{
  "arch": "resnet",
  "model": "self-supervised image encoder",
  "dataset": "made-up ball-and-stick molecule models",
  "train_examples": 195000,
  "image_size": 32,
  "crop_scale_min": 0.4,
  "horizontal_flip": true,
  "color_jitter": 0.6,
  "cutout": 0.4,
  "method": "barlow_twins",
  "norm": "batchnorm",
  "activation": "silu",
  "channel_attention": "se",
  "depths": [1, 1, 4, 1],
  "kernel_size": 3,
  "stem": "deep",
  "avg_pool_shortcut": true,
  "widths": [64, 112, 192, 336],
  "projector_hidden": 1024,
  "projector_out": 512,
  "projector_hidden_layers": 1,
  "init": "trunc_normal_002",
  "residual_init": "zero_last",
  "optimizer": "soap",
  "beta2": 0.99,
  "lr": 0.0047,
  "beta1": 0.9,
  "shampoo_beta": 0.95,
  "eps": 1e-08,
  "precondition_frequency": 20,
  "max_precond_dim": 1536,
  "merge_dims": false,
  "one_sided": false,
  "adamw_lr_other_params": 0.0013,
  "grad_clip": 5.0,
  "steps": 12000,
  "batch_size": 256,
  "epochs": 15.8,
  "lr_schedule": "cosine",
  "final_lr_fraction": 0.1,
  "warmup_steps": 600,
  "weight_decay": 0.04,
  "adamw_weight_decay_other_params": 0.05
}
Rows from block 4, named by matrix and row number. Rows with one number belong to one channel. Each number is 128 + 24 x the weight over the matrix's rms, rounded and kept within 0 to 255. All counts start at 0. Numbers have three digits each.
# convs0: first 3x3 conv (model.blocks.4.convs.0.weight, 192x192x3x3), inputs 72-95, a 3x3 kernel for each
# convs1: second 3x3 conv (model.blocks.4.convs.1.weight, 192x192x3x3, transposed), outputs 72-95, a 3x3 kernel for each
convs0.116:138137107114151128118148130155155139161131150130152133116083115107114131128153117113141105152162118151119140117100140136204157119116092131169127136096161133108129109110093126151122149104107122123136144123127130133102116115139119119135110157091112120124110119125121076102115118119133098093135148143137130098091168099095066103134099149143135101106147109126164143132104125144117087102135130126110087121105187127116154119117102133063098106117111113145104137085169084132090144074139184082122089122120105177159130127123126134131142138137137131119131112121138165133140050084105084068117093167102177213133167123151161114109170099083114104101043093101173169
convs0.117:121072143120147118157112095127126103123092139142141089147135102094131145152116143126104147125119125147153141143141143124144120156150135106127129135144122123154130154113153147123143159140119099133092136127106130138123157141151130155143158146123122116131101131128150134143129161131119123155122156093159117152110164107112149112120116128145107107065143070118110115127131125107116101149111145102170142135123122130136106131118148129120129127155128145125083122072110146112100133130086127132091167132106158152175123075162104154117141154147135110108122105156109119127160098127115172135160160115145152099134133121116110137126112130098089126120155131150106125
convs0.118:132128121159152103152134110103147125131137119127131124154176154131181157110141119119134152139114150135115131178149100142111173134106137145130130149121108134114139098120154088107131109121143122096133127111118126115125119121143119117153113117142129126133120127129130127155127136137121140152120109135130124123163126128124128091196133091127144130107158084098111120104134122131128103114122105103165138127144135143111099104106098084111107129123117154096112134140137119100133117141117106135132106154169123108104092122138153143129156139140159125155157124135106083163127122121159116179154094134108102119158144101118107138110109118129094149089078118119065141
convs0.119:137105171144120103166140086127140145133126151111161129117137131116146099113097113104136160128099074114111158157154121154141124089104123097181156133107138150154111129159141150146136100132098112087064148196148161176174145130128134139108109119120108177091111138143152102138154136119183115089161119100126153142125131123119134172129117145142158167167091129115141143139117126090142136101167187105116081140107134123142147085122137119123107087135123123098056142118163116083111127126095136193144069105105176099085188165135109128092138149123123125135149113144090127133124093109165130134122143124137144130112146127117168146073145125136092138203151119105107121
convs0.120:180059189104000107188105174165092147156113105127140147135100130116145170132155119118061090132130120108105142098106123082119161121124152145129121147110149113154113118155116138180134133131141113156131124186088127067140119124147118132126118140158123090136087103151154179143119117129132109147086125107169082137137127173130170144048204125169216117107132120146102182126078138130169148154131124119138126142132088197117125194137131099122078148138160176149110111122125139137111124056102106112120122155139093114143117105107138075169146094135108112137093087144160084155137130135085188044226251006100057115115108174126191153135107144106255084229255174060223083
convs0.121:141131108122105137116109150130122141119169088137147132139146148157126147141127118145161132122143130131157118138152102177180179149206159111148100129165128104166153130136136127140136133123162102157156097126121118089116109138109153153128135152120118131110136105128135104121127110134170152094115122108159124134104122123110121169108135165162162134143200113090131127116104136108113102127137142109100094125135176137092125097133085163106140131124123119117110107110169121112101145179141103111123115157120156133115103128144117127138179184139141215137137147102092152123104105107102152111172251109144144142147164164129093150114112110128147102138139135158160113
convs0.122:110152102120155142144172122141121142146150131131130129118140159109077108143142113128121122119128098123128123167123125158128135106112102097131144126103134096088147166140170136153179137175161148109137176112132141138125149157129139083115137113137111139119162116126104150133123134099150129122137150113133131135115121146107135113150126127087084099122122127117169129158140130150192131111113128121138119124097109110109142115125175113106106130116129128110122134163142109140124112118134138127127107110126146140107124119131141114117122068081110135138135106107133061179147124117084113100156109134081124093168140155099119121127103126122111124143117114137110096
convs0.123:138127127127151146116155125163184111183154092142162103138093111159122132128144124137157135140137129105106130123158125104148114102124125133153096140116106196139107155116140171118147141104150139105142124129137141132156081109132127100165108162143104101142110096172125091129063094141090107118117137129095123100145093128133116161157139131121128134124125123107160103118180118122145150135145122154143111137125131134128123130149163148141112100091159096117143148130168152131129128143146103115119132104123129143131153129124085128151124138138131157151147155110185113121148112133157100129113100151119109118138148125139127145114113122139093115158093094158075151
convs0.124:115086116153129118128145146108104115101177121160131140105119133143143143114114138101115155140113139167133136140103118109141136125104129130064121103160119121174144139130098142097153093113109094095142124158139100155159143103115140128122116101108102086162103160133150124132131168143096127124110113143151128115114156084092124136127141155144120123132137121138121117129139113136108116119122119140141153126137104152083157146095207140108087154115125105124117158118121155154110121113123115145111107123113144087122100069140118119087131106110148071161161107161138171118150136146115140152119133102135149130130128145145162164141145113170058157146094138135133121
convs0.125:149102203076071104173086139097129156101179140137114119106168102111147145090127131145123103106097118181086154090112113135255100092151114116155142112167161149089098117131130154116163121142099109206132146166174096110109154126130138134119103147117110121138139100156170115163127103175116107138141225127149093118137071134138145125083172116165196140096156112129124135106076106126076164130153120116086140122178129121136159182043148114150098096121135107147081148109090142136081156154133121140134121105130094126103129138152100146131166178167110111126184109129114150133111130153090160104129255211093165060118151086109167142117133140102159101188216201134191074
convs0.126:117172142149159145122130127149146107104095104144121095137155144121138144129117135125122086141108101107159118152143115138182147124111147153091121145148135136099122133147128141136119154126098120104102165088076165152149144119114122148118128117108108142111109076116169151102117133132121077079100123112153133144099134091150101095094154108139149097119145095146135126129117108095100078156137134129093123111101115125108147093141118096125146137091137066091124125127121113136122185059152154147157093132145105153163132093120111105124161116139135180111127130158153134128146121127147123180126127175129137129122124143102139130098121165131124113147126142120094150
convs0.127:131096134152096157159045161098134124120123127163132125100121104143137114122111146115126096100122108066113121122114132081168131100209144158121163098136138167144128138126138133120125113121140094149142123142172183043134114115128107131119126128129109154126156126114117059108089156101156097157120148123131134120116139132110153100135121134085220083106143134108076133163108135121135126116114114132096114137102128126117097141112142144057167137089108136062167126108128112122120111112096097119119137087140108171163123165118111129144122144142089112126130123127129119115149120139112137126093190071085208099119155120118134114161157125097231106075218066068214116
convs0.128:158115139140081108120148121101141095155110171093143109112117125121114084121122129135124131135093095108108092142093136161124129123121140092119094122152083089103117155159159156141167141144163128119114135126134110108163130143153137130128118135131134107111149091140123129124096100128150148147107143099157091124124128145120110136095091112123173183122129107157151146144111130127137142112122161131141115113132153086129125106133142110097147142110116127078112131134115121113098135122117147091137146163151114150101158148137116133128110094116115159115120104131134140111126124144113129098123156149081114114139131178115139140127143162079136099069158103061107080
convs0.129:132113113091106136092115103104126128174141133120113126140138133152114154138113112149119113119139153165123118113110135111145133096125143114133155131110129109122132125144164128112120130130141119109102121139111121097122098149137142129129141100114116111124135150124134099122171137150172155120171154136107116129119131113126091155120128138132130129139163146132096151112120109110122088146101094121115117131124143152151117132112119119112140142106112151154144206156136138147151129171149138142156137109139150138140124109151110124116106126135151130116107112144179134129089110112143089095151135167151181128131128134144159128164150150132143111137128129109143143
convs1.116:115097108129114111112108117146139117132117120125145110101109128138148100114127155151174149147105122120108131115152120175073110109136144119127122128141143155146155123146113132139106143191147156149178147121133142105120102123131140113112130119159108132101122160139138151132133112103137173126112086106131099104094115066098104131143105135170126131157157124120109126152131089151136095187149136144128146087132140119124154117126158140137113186092114095165116101136109077121129129152106106088141148139110175162123110133149124121124122111141127123091110151115120105127116134131104057145121105162113255112121105088146166109151134105091116050126212110118134119
convs1.117:108121123114109126113124125106133127118147119132117104159104167114128091095115127118110141151106083121161101155120113119136114117184140162129144122103118109113155134146143120126126100153130135124158115122152154105124107133163128170150141115124129142127132124133146133132119150091146107129118190121126120122119130133122105152127122076126086163135144126083123124138123169152132126114122152129138102119121112130158153154125134112114117096144101135147147122128156127119129095166108100115125135100185132116175122147107096148164137132145129160126138096100154156157129162162131145141089132137129160133104143140152151152138155138108093133122165121134107118
convs1.118:130118127147118130166120114140131111128125120128118129150108125146117121111083128135125119101142135105130134136124146136083179100056203076169097123146094099140114115108141123143143140163135108119129091120099097108131093104137105094098134116125172107139135116130136125107156116149135121137129152138135114139129078144144103135147165135129146119129124100143123090129153134131146129145117129141103128156106130098182126102152111081129115121095117134132144109125134154120083131110108142139094154109116113130140153122123151140099164117111153130088143149136141147130106136143090197085103255064138113108066162135128179140143178165077187131063230071134148133
convs1.119:107123121110122130133136128118125104109129124122132124130095126105109112134127138129123148131115123152159136092142115104165124141125136125127096170120116144115164166106123141105109134109126154136108119159113124129084152122135121096156157117118106158130115125144132129157126109131128134124077096132163131128113159173118103142129154128111128156136114116155166143102121140129135155112087123091168127117126130136131111147148139142135111093147098089130158161128137166163183115126118140154132141137183094143129123113114107154112123130162151088140152125102146130132120117122106117069118136142108117117125154141100160121122114123144161109079061166099019141
convs1.120:146154135140149159120156141132090146092127134107102140122123142107138121112124154144128166096099120127118114191054103114159160121190129134108161170128142106087093120136104125182167119150132127141159088082118165032151123142165109149121136147138132118148169121128120160117083166158151118134087173139151099127164100120163092157138055128048047095120118094117103115128117147123112148108143136129120139153167132148126147128116097130147153166136153105149095095109129124163110153101125120120133104146127099114102114168132194107162107136114157146114097081164038103086117117120158087121124069111101140073089160086142163117127134118094165097195003152133115146
convs1.121:114132134109118131137120108130168121149103122093135107113119153126139140133111089139121124117109110104123143093224192076255220059140162150143114157098105135126111159103127099119118122110123165153118140176123070133160126121150165117133145144131147130166161087118115123121095138151153109151124151146178122149135121094162128152113145096088162152151127105116154108100140135093136144090111079135107132123150151153149157173174092115110119103120155100068089056128146106094120101150145112134119162120105081165163105110137124121145145105137154166142135169139160142134087144122107177142055255167106165068135138134177169135135119187113094109116107173106140137
convs1.122:140133136101122115135132140126126122116114111112129137127154150104142123130119111166159152141115114083124142126133116143180135126141118089164110124149107113132102164097155122085150177104140140153137079118138108096136108126134083121132106121142128121083134099155126125130131108149126104145144126126115165122152121145126158151113174112102137113150134109101112124092111119086115125139148117112114124086126141131137153146113155109091147131105129119123119125170173136122170148104144118118141128106098140150133097108091107174104122115122127173083127101156128127152130101115090172109104194152106101117119105106131107151118123142093138134114215096109167142
convs1.123:117111107128115117114102095140118136141109161140102127132130129123123131145115125115105136115151127121131134126153152117112100132135109143119136148115139155111154135090110120143147137133115139115122144125162119118150130122134146125131132115109129123095136103068115097084135113103117148064135100115145150139129108118119151113171139145157076121142126109115175121108146124115154123128147126131129154132132163136125132133125129130123105115140169126143139121116142163135118108150099148130128113115195120127125132131170146124154132142152129149138111120136096119114123084112113129119094123090088112128122129125113144105121101096096089177108122143113133129
convs1.124:114131134129136135125129123105119110116103111125119099122119122155136154117104123127133129133098145126159120127107099163088121128129141122123167165096164120165127098137125107101117139141130153095138180134103130101136133149155116146153126125159147146126133179173131114156102119117102178132132133114129138116113182147124109141115131148177096160112139072103115151091151126142120127089109095079126121099147153124140105134096163145141135137159138126152136103121130131133147114127137120090119111089101133107108135099126115150094111103104111090071074086109127065141151122113137094187150010188110186099150118159143139124133157127093120162183180145114134142
convs1.125:118112108143124119112119127135122139095078099145116126138114120127152123144129110123115129106087084166130186166102152145079123105065081088155100157137110128125171109137125169198125078123109146153121106175126130092147106119108177177138108130102095133150104147102115113126102148144144103093107143106147150179091049093155143141077128148166130142113128128093112117159122147135109121115114112102058119115100112141109140097112109130133125086088156146101110106152147092086084134199130118098135112160108104112083119106149110123159105083124113070129198114169133098079138130148068211074184147179077156083148191080142140151118125146045207103223189163063192033
convs1.126:118116137103120098107125132143140136104140148141115137095135115136120127121143120145139113129140131123114134092174134169110113152135115109079124141108114165136125153114140139101107141129135110140159156103144172142113105123129088136101087112101162143144138127118145136156124158108073178159151111123100151180111092149116102116109164123114120143126179129115107076144104076140100107133146119133170143113123154123171136122134117154099109131046115099131129170144124092070156116111131145130136132154125139169145122156117137124155147125129137176115165147135163115094163117103178209096116039163148141185109125113092127121101124124139108131114143110141170102
convs1.127:103120103121131110125133121152133143155120155167078116136108114121117109149112150157144140118140134117104124131200142124171111092049109180078125096066123078167111075164122103166161089183124143102153136093140170060151122148130089133137102137123094087135152129136106109111153101108143145130141213120113088153145076159108076107152113131151172120126066125131113157116126137108089142147105148128096128126114138137105134121113128100109121148106149141109131113173169143125141114118099117169125131168097128114134148116131107084127138074112121058106128133125113146156130173186135154133130112135107097082137129106145163140123116137165178113155075146106164117
convs1.128:134134128120107111130108109107107138098110118110115124114137108116143147149128125121125114111130119118114134139105155126143119094135141111151131151139134109129126129096160140153131144124149085094119107125105112133088132113115149144106117122090125130096106130124130100120141146136133126132129108106097110084139112109096111129110122108144122115110106123164148148133131118159123170150109140135103114127095130083142111114141116110119122156118148138125156118093104151111131133146109155124134104148105113123115114137141112130097091161070094146104158153153157114139149126092094136121136110125138071156162126104123138130151136135133149104084157064140154106
convs1.129:123133149128126133137120132130125152145119134124113114134126137126109126157123146147084098134148118138096114125104118130148155121108120116114103117140139112167167132122120162129159115136136133136126105096163129138128147129133115141133134154114128119136078148132105135120113127146135166142116183182125091187090139130115152139149201151090113131139099130122129100109110109115116127155091124115134081115141126146118142096142143114110127127141109082158131111104135155153140179123157105148132121119149143141123127081128105131153113113135120123114189134111134126100101118175112213148164146127085088176113120111107108075121117106126142148156162135126166158